{
  "win_length": 400,
  "norm_position": "pre",
  "fused_qkv": true,
  "layer_scale_init": 0.1,
  "num_experts": 16,
  "layers": 14,
  "batch_size": 128,
  "adamw_weight_decay_other_params": 0
}
Rows from block 6 of a small self-supervised audio encoder (BEST-RQ), named by matrix and row number. Rows with one number belong to one neuron. Each number is 500 + 25 x the weight over its row's rms, rounded and kept within 0 to 999. All counts start at 0. Numbers have three digits each.
After each neuron's rows are labels from the 100 clips, of 14976, where the neuron reaches its highest value: "loudest" is the band of the loudest frequency at the time of the peak. Only what is clearly more common there than usual is listed. The data: strings of digits, spoken by a formant synthesiser in many voices.
# fc1: MLP up (model.blocks.6.mlp.fc1.weight, 1536x256), inputs 0-85
# fc2: MLP down (model.blocks.6.mlp.fc2.weight, 256x1536, transposed), outputs 0-85

fc1.207:493517455490497520530498502458493455508531488536522510495523532478531470497523554490518497510491473513518513541491457539490499528483465529496491510507494492515496494482496501512494514472535507524478455481481519524502486504455495499472505476486511484517483464
fc2.207:491466565528473528455501496486505497453456502463522501511523533517503502527475512511473496503497499518490479474487524511493533555521490482506496513487437501497497484482522495505506502526467520532498539464522470459500491467499494443518504507470439493520513554
loudest: 250 to 500 Hz

fc1.27:518556448519482487519514529483492516537473503498508467502490468476526514552476444505469477460497521483500495496470479550544546522475509485487496491458522521506534491550484505468470482487511512488486481486485496462522489503490500518499447498512491493480500504
fc2.27:476531504518493525473539498504516456500519488487469519526437477506451511487481499528517463518497462549493486489494505485498435494492539494488555495490491512480538481464471475504497524497530510516494511526478477495522478497448490581563505453512549521481525530
loudest: 500 to 1000 Hz

fc1.593:506514521475495481507528528465533482469441524479502498497488479504512527491504507480540533525505509547473481488498493504496564502521492512502514494503461487515532459487517452475491479538509503525509480448514512497572471467539510475489538518514511494505448478
fc2.593:505528488497508529495530462495518468497464483506517473537507530509489532507527500534484508516546518479460528476504541513510556514508477510494489499500548462508486486501522500511520486471526513504491553525454512477546478518464434518476446510536480497519485480
loudest: 250 to 500 Hz

fc1.249:504514476476463521521474495461493522496468484454488512512512540516517529517479495487554503488433520474464460522453474515469496475497499478507504484479581487536544490524508531564465527484505537484462469491502499494512493514475525550495532496533461497459504456
fc2.249:458521490482495462491487507520531459515452505491508499480548508520531540487511531508542482470493489486500518451469516521506501515527471541515553568472483526493478489490455475492517467479499513473489500564505501536504519480475503483498467516502491474484509498
loudest: 500 to 1000 Hz

fc1.495:557529484445501428489489521469473461488506461492489484460508502479516477481485503531469513494492540536506526489499495484467481479495540544502503528497477530456498519532506502536470502515507501512504506496487460493485534504501501490488490501531509511478523443
fc2.495:474467450517521501499440485495497529502524506539493499495435521498480518428466525486475485481470557495495531527470493504504528535508476451484457507490530479517446489487558509485516472476502486489507465487487465512473483482501493530529514463516516530512507527
loudest: 250 to 500 Hz

fc1.299:523510493509483472464536535522477541527560510526530504521511464455512544450498528442532490540463489507491491511470529480493498485505502517495473490514496484492562481525548500486466475486472517482508470476492474527514491511516472568514512514527512509486491501
fc2.299:535465533465525519514501513550505454490460468531503478566464496540474524512515499496474514516541501501480498517515496502458520550488537508473529501497495493535503487546483474485518466505519462539504510475496458501517483486501551505461469501520516502491519503
loudest: 500 to 1000 Hz

fc1.130:529499513471531514448504536489506509503474483495486485471487450462471517502449532464486475460479487481532510468499502492474562509510482488492443521548528486514534526501487466533472543486482515481506511461487523512485500463527536543519512515515476491519492479
fc2.130:506464463477482514569452510497528510521526526508567497514503514519508514509541514514501489511471527494498488520543527505532450458542524448480498509519507532496529513537445511509486507508504524471488502499530495508490471464532477524465520465536470534468518536
loudest: 250 to 500 Hz

fc1.574:528536480453559502544497519474464532519508512504494518446511515497504498510528537529516511524518453484532493513529507446522520457493499516527507518488479516513488492502506507522554521493512495470485511477443507505503490476544452498515476473518519503487487510
fc2.574:516509524504528537531506502485487478493502459516513518467489497483482551501509496483541491510494509493500518488504462495510465495496512527536554507482475496468516483525520469495468464515487475512489449509443530506477511523519518458501503529487452510524509516
loudest: 250 to 500 Hz

fc1.717:476512473468508554496485549486500506501484502501515519490513525510479502488525511476483516453503514502500545492515474492505517489483496483484469486487510463531551481457495477472484555515536535517501495487511479514514462521516508524504524503463447511565490522
fc2.717:488489570558512523463471465543453467512488529493485493493507527527488472517492481499467525460524474507511485466503486494506530481496506514468520536474535514519461525516512452482516485500482437486486477535518521477500448470440498477495511509487482539479540540
loudest: 250 to 500 Hz

fc1.501:487492484488515513464501516505535512516513477491512534520527463510481485509496527481494491516501504523486504501473508494535523504518493519507484483501544597498526524507505529499453544508507551495527491529490532509497488481455521489512519522505538457458525512
fc2.501:531480520484491531518503488548507526499514509472466502484479476501434556457508453539477513512494486529465466467520500516484505518485486549483506521474482488526497497543488467521514484516474472491505506504486499503495493532501525474488541485505492523489521474
loudest: 250 to 500 Hz

fc1.454:484459503491510489486519524545488491519505504475529508556521491486482512493481470498522496480514516535552497483491492506497547471481484464508546489470493482527513505535481484516483532494460453496451507448459507521491452489521551487479531494489499511518489491
fc2.454:475494451498532532511502508533518513482514512525542486503495496478482511539529519566508478478497509501497494526559526529563473494463475494483472501513450505448513504498486507532493471456500477496478482505515491499496506493507531520482557448513455512504561472
loudest: 250 to 500 Hz

fc1.737:503490495535533516531491535483560511518493503495485517505488460500534474483482536457543465532483489511503511498475517465501505530495425470488456505448468459522499447535457512507477525519487464494507526460491475480512496495501544458538463484519491510486506471
fc2.737:458523487491459475476461485490497508483464496514516524529481524561476533464512471538476518506486516531509529535502512499478513503494518524514483484506514536483498501461565470514501528486488550513497519469458491518467487514463495491483516511489484552545487519
loudest: 250 to 500 Hz

fc1.96:499486481520467528510504502483530505487476479508501491441514479501496499493502550490489486495494528542506514589542486525538505505489511501472551485519489528475502493530533561528475505521487494521469496513501581470481491486474552497509515526519568514486461483
fc2.96:468519540476492508488490486497539503476501537485524477479475534521473489467532503498504511511475454509488546538498513501497467524452460500483474506490462474505521513485467468513476533450495465444530493506507522529546511506523523500506491450465521499449521495
loudest: 4000 to 8000 Hz

fc1.106:471503511465482518517471517520495501509531479522471511503524393457515524509523520545503483458494512494541507500486498473500523509444513474519527492492487521479535505483511475506493526485539533482512499486524486489474511498493507511530568521500545509512478504
fc2.106:508502486491491536480469475531490516495559502491557507491501512469494495502515489495488491483521493536484465487512471533507537522510496519489477512462478525488505547505478528467522516510504481512504467534499531518508504478505535484518516444484470521497473531
loudest: 500 to 1000 Hz; 250 to 500 Hz

fc1.449:482542482494510507522482518523495530503515494474426528501517471512515498503467507476533542511514531501535511488501495481510524496489498471500526476506469470498515452482527493501515477499481514487456473488486540502484508491524502519476548514516525535486471513
fc2.449:496510511484527512480497454489541507510456528516514543503511489522506553494493506525490478512507496503459499490493475494505512542450495485521481487523524538485469482494477496473534480465500500485545431506506529457536512503488510494502478493523499502492493515
loudest: 2000 to 4000 Hz

fc1.49:528490487494484505518503538511502491525501521489491497482466472527504490470529515459485477524500481524490500488490530452439511485464481509509447519506478469538471531507496470489527510526496510472485478520466513455462544493517517485545503510478473546506486519
fc2.49:526496506515551538534478483410475544540496483559498539456530484519504510496506507498499519524480496456480507540475476557523504505505516517488519515557520489494511516490502525451528483562452490523505472508505446474489508503521477509455522506494502522485505527
loudest: 250 to 500 Hz

fc1.576:481474496504492523583510472546503508519519463502489475520509496455528524522518454504508503468477499419513530512537519479514475518513486517486462488517494524503497487496543507481489478488493482455509476499541455527518462503469508513497521516500540534497512513
fc2.576:509516509538504491522479509505476491518553486516498548479536481557519480480502529486534504507505506505440455498476466508552545488467501544496471557510510496465484497467523493514502473457527471502519516499523511492487528478519500490506514502520508535535458551
loudest: 500 to 1000 Hz

fc1.148:468534490488508519503519511485495519536543526466515470453549527495516486506479536496557486471510527530482445508508521546479516514460501499513492466441494473506575502532494529475501476494479488481507478478474507494477493504477513510519504500516520502511503482
fc2.148:524537521464487501513542476528502480485493491461498496526467486455521498499547463527508482505444534480482477451475489532480429500484544489514507523477514504492470545473494473509486465510474472523553523497518482484498464480525531488516543456468493526484542469
loudest: 500 to 1000 Hz; 1000 to 2000 Hz

fc1.39:536504459473469483519539510449505509512492511517505519455496508498483439517472522512485510482521469459498482522526523453475437486459496514463511537503532451546484494489479508487478475529525534484519470494496479479515527474512507471540492537467479520508495468
fc2.39:511506503477532520456479493517472483460519440471541528554514465486491544478492534564435517500499517462495507529462465556483502494508528520521518508525513473464488493493549445497492486518514532581536459500502475515577478503511491464475520496549482505532477523
loudest: 250 to 500 Hz

fc1.360:463493509511467502542562526492536508497551482476517499453526497487550484527489534523471493499523495505488556499488524494484490519482516487502494514484502483508509480502505516501512480514553466501521493469508426475494536481498534498506524484544482533482493474
fc2.360:477481534533533484419507471537511502477479507522524502492542517508479506503528512490486516476453499480531472525533491515473472511511465482480462503467501497491514495456514512516478541506451480494475506482503528531494500455514502508523492520501500532533463490
loudest: 250 to 500 Hz

fc1.100:486529519511535500506526501511491518518473494516477492488529486465510506538491508477497504472491534473514567513521495451566476507477480468494532472479537521531513516523489510516514477536527513517501477507517489557473450522459507510467501471486499502474503496
fc2.100:479474553483472480513468455469466481499500489497468469494542494452499504515466511501464482477504495470489450480510484535477522463510538499493487507494526478495515505477502512497512505499429553508474462499507453491501474536506509476511509487483535485506503525
loudest: 250 to 500 Hz

fc1.652:498500509473492495544526499490478454503489498488530483478489498527502507501533521533504515469495551465482522526509470519471511527485524505518483525492474495501556507503489529484512502491509462511484527468501532484486496505490531537521526501529474500515492499
fc2.652:521511489497498500460499483541535513527448501484475488488485514484503530523476490533486501537461470489527489475481475498457477519517517500532507487461499458519520552491492522483492546439522488483477503488519501440513498489489479484518488487519538584443520490
loudest: 2000 to 4000 Hz

fc1.99:476520532459507567527473474474472480494516450489523500507500469481497505533508472454510515492445524484532495531515507497511474523544524504463516491499517518535487531564514499498512525530560533476524477504529476510468517466496512513527488525465478485527509490
fc2.99:529529486501454502519532507517506555482517512483502511447537511492444501500495476489505488465512507508516482501506540497533524498510495491470489473542456507493524474458464479488503522451446540529510551499494452500515467546489524507513524479496511518477503534
loudest: 500 to 1000 Hz

fc1.571:478490481503503552536507515505527507488476495523497483464557471476551512479501516526492500487469503540475515522478483518464485480502511554478537493501499491514518474495462475562531507533495462495474498477498477544507528514502471489498556499526495476512509515
fc2.571:463481527525563455513548503484508514507528516503482457496506503534512515523489491465491518489503518496461502468516480514486532498534474478511502525501540475521468490530493484501522467448493461526516501552523475540528502504498478509555479481520472525509478458
loudest: 4000 to 8000 Hz

fc1.589:475486523494499529502515542481482476491542446455507505480541475504516522519467462454511524461510494501543481497518494482537501521514477515488543509537468489500500479509494517526507518475533507496507503506500499475484507477510522472496512552514547482467516483
fc2.589:514466489493510523462487460497522530503484499529507529500511498480538537495529520510518496498507502473423489521497539528494529526479492529528493515480488515487489485526473541484537471507468495502550456493500504486523494503486514491567498497471501517490492534
loudest: 500 to 1000 Hz

fc1.686:489504479502479496525560444564494477523502450519489494513494489415506511540518537486464511479480545511524513502473524515494561503529492489455486486502499543534474511498495540502491458488452526496496494499469479525493515543536509480498510471486529510491537479
fc2.686:543496452491474496472521520482538522498504501525510471512460521535508516518490504495494486473524530499491439493524523477465511512500498490531477510567497458522528528481497465473487507514517534518530481492486471450533533459491540454476475482536532494490498484
loudest: 500 to 1000 Hz

fc1.397:507528512457528500537487481515415454517507534546475486483494501519528489477530510510543505513423542527487523502482479522486522478511492533507455523525527522469507512497473511515522518521483448550535459510512532537487504492516506485451538528510462498505487508
fc2.397:518458534499542479453519507506537508465513531513492496517482526493485526526492477529523475519512494503498460518532520476503481495481532510515515452491444497460521509488491522515482508470482491533505548495507516494493480532481488511509457482524512568477523501
loudest: 250 to 500 Hz

fc1.137:482523494503515506482443530522551498526452508511491495509520477495498502452494518488499467486490508486500505506560482502481553459487518502476497483499491488488524502500487480527480534504530458511452437467470483518553489473517553486476495502501466489509478524
fc2.137:452505497471498483525492473494474515490482516511461523532484531505500521521475506509449503482485513495525521505519444516485515501496453510480489535483500518505499526492486436481509473505486536498484537552553492574527457472511478490513533460510492552493502475
loudest: 250 to 500 Hz

fc1.136:452530490506539529507433513499482476471527549592480466560473485477489477520507500489507515486502492518507494497500495512497501500493491491482507500450522501514514496472514494511510501522494490497485478501485525562518493473493448480540542508458511485498495473
fc2.136:510479534474478454565519516444484551500511532510529519489482504500500526484504465503527463518532514485512563486509509484470487526487502475501517493524452478457456487471511523514501474506539516496509540499466475526527472507498499516493503519460511528502468495
loudest: 2000 to 4000 Hz

fc1.531:496511486479527527516508515496513533493536488470490522475537492493482508522524501443475493500492498495511533518490525487489513554512517463525501500485474489507539489511482517524511507498509477489517477478480473476501483515508500503544474528519516464506475499
fc2.531:483500478531477537467485474504502473522513489533483526485512495496500535519464537534493512521473533534539492522496511504486512469464541526467492494525520496536460489478490516515510460546475503506508464477461501550516493510522530468505482480494491494493459461
loudest: 1000 to 2000 Hz

fc1.156:456503531482520499496520492525498494486500495480571517447518525530536477440530522480502527472491510508490487503461502501522523463502492461491517517473499499511575468508477512511501471489507492507501429462496477494550518508515488519506522518480461526487471479
fc2.156:509493487490528525493498508507449523484484494528540456495475500486447545511496516506495492471511493471513507501484526481509522515534482511471487483532488475471480548536517475508477463492504521511499532549477503513525506481475489471443497497466481511491502508
loudest: 250 to 500 Hz

fc1.325:507540470499504507502501504466522496493477501563504510490513467452516497492514531465508534533514536486532523526492499542530517534525484470485533517480494533493465531476474503480489478484507507481476507520518490530541515492484541519513541484548514504485482483
fc2.325:499506527503498527495527492508508507501520498451472512477492525513480480514504566513471469489479518474484474480531511484496501545518531509454512473529480498489511466501493516515506499488484507475466523526501529477551503515527474500503540553522431549491497530
loudest: 250 to 500 Hz

fc1.304:536496549475494500515507514483513513484531521485500559514524492472545464489454459479515511513491529515494521490513476489551456517521543483503535524542513492489518496506487504541508521551542512484474475490507533510470488520554491500506496461508509514498496468
fc2.304:511509500511534500501506509517511490489471481502480522496504513513494544461545511509488516475499474472480467494519509466454463484512506507468472470531471489476492496477491521447469462466523496475513487533493456502496476511524444482474492498513480502490452491
loudest: 1000 to 2000 Hz; 500 to 1000 Hz

fc1.460:489486551506483510525512542478524526491485499484462538500509555493454520495518504453488527508523523524511552512504506526521521588525530478495533502503550511484487477511494456534481528541512491528490517510489498531524480495479498545519529507520514521504512497
fc2.460:457459493519512485468524484533502499537491522497539499546535533462504523508534552523454524533486475494459518480517548487448521476459505489484477499502501500535499513507499517484478504491508454501467515487464527480558479493505548514492508507492484487490499501
loudest: 250 to 500 Hz

fc1.598:509495494481516505505487521510523477460507490522489494524516548499489485507516493444534508526514509523487549500509521541521512480529477478467502522512502520488521470483473489464524492513478549524492485496476505466537527443451480524504547488518531516490468479
fc2.598:457515520528509513455512497506503523518476511453523504510475527510533522527475478469508501463516531493456501468485513480486561518490501545499500505506475545571505523543534517509492495479504506496486520497518503536514470506490460480503512486512533476500488503
loudest: 250 to 500 Hz

fc1.175:471552500458526519488490484519475489475531478512515480485490497523528468471462470506514517488502496520504431494476476484496489511474496519521488513532510515538492502476478523505504476511507477516535472528466520500519478510530503528503489521512531502431509521
fc2.175:517505449480485544511528495490512457502541478471443515496479509512471504509495535506510528461514515500435523515456483516524457518463477523512506498481512499487500533493518528499494515483458518495530457488513537470534524537472516486528496528469513530518509517
loudest: 500 to 1000 Hz

fc1.301:557490454516466511530521512550492499492462483493527474499484482482459493491530509486470541520471482495484518481512478474500501438522487503505434479500486499513506522518518507458484481545521475521477527506482472503491526489565552496469458509502535472492531512
fc2.301:513481551501474494496485466438493550510505504545472514526507498522534536496445489506507493468487498473489477538470454495531543463490503460488526500525510507505494552473496501503512470493536509507527482497543493509516469531447526511535530488514525468488467545
loudest: 4000 to 8000 Hz

fc1.384:498522515504506548491482520522489467472500535565500534503527460519499502462511483504483474485477495531453455499483498502498515469530511480522507467450488484520519502484503492499507487522530445427528449488491539476482482486483547514520507534497458497508491495
fc2.384:489501442525463541558505519498547523477543513482502528506490511462499495524477508535517497485544499490474492485498488506455517530495516507485517495508484515501517530492514473488489504525464495522510569518549518472495483515510511466533519545436552522459522478
loudest: 250 to 500 Hz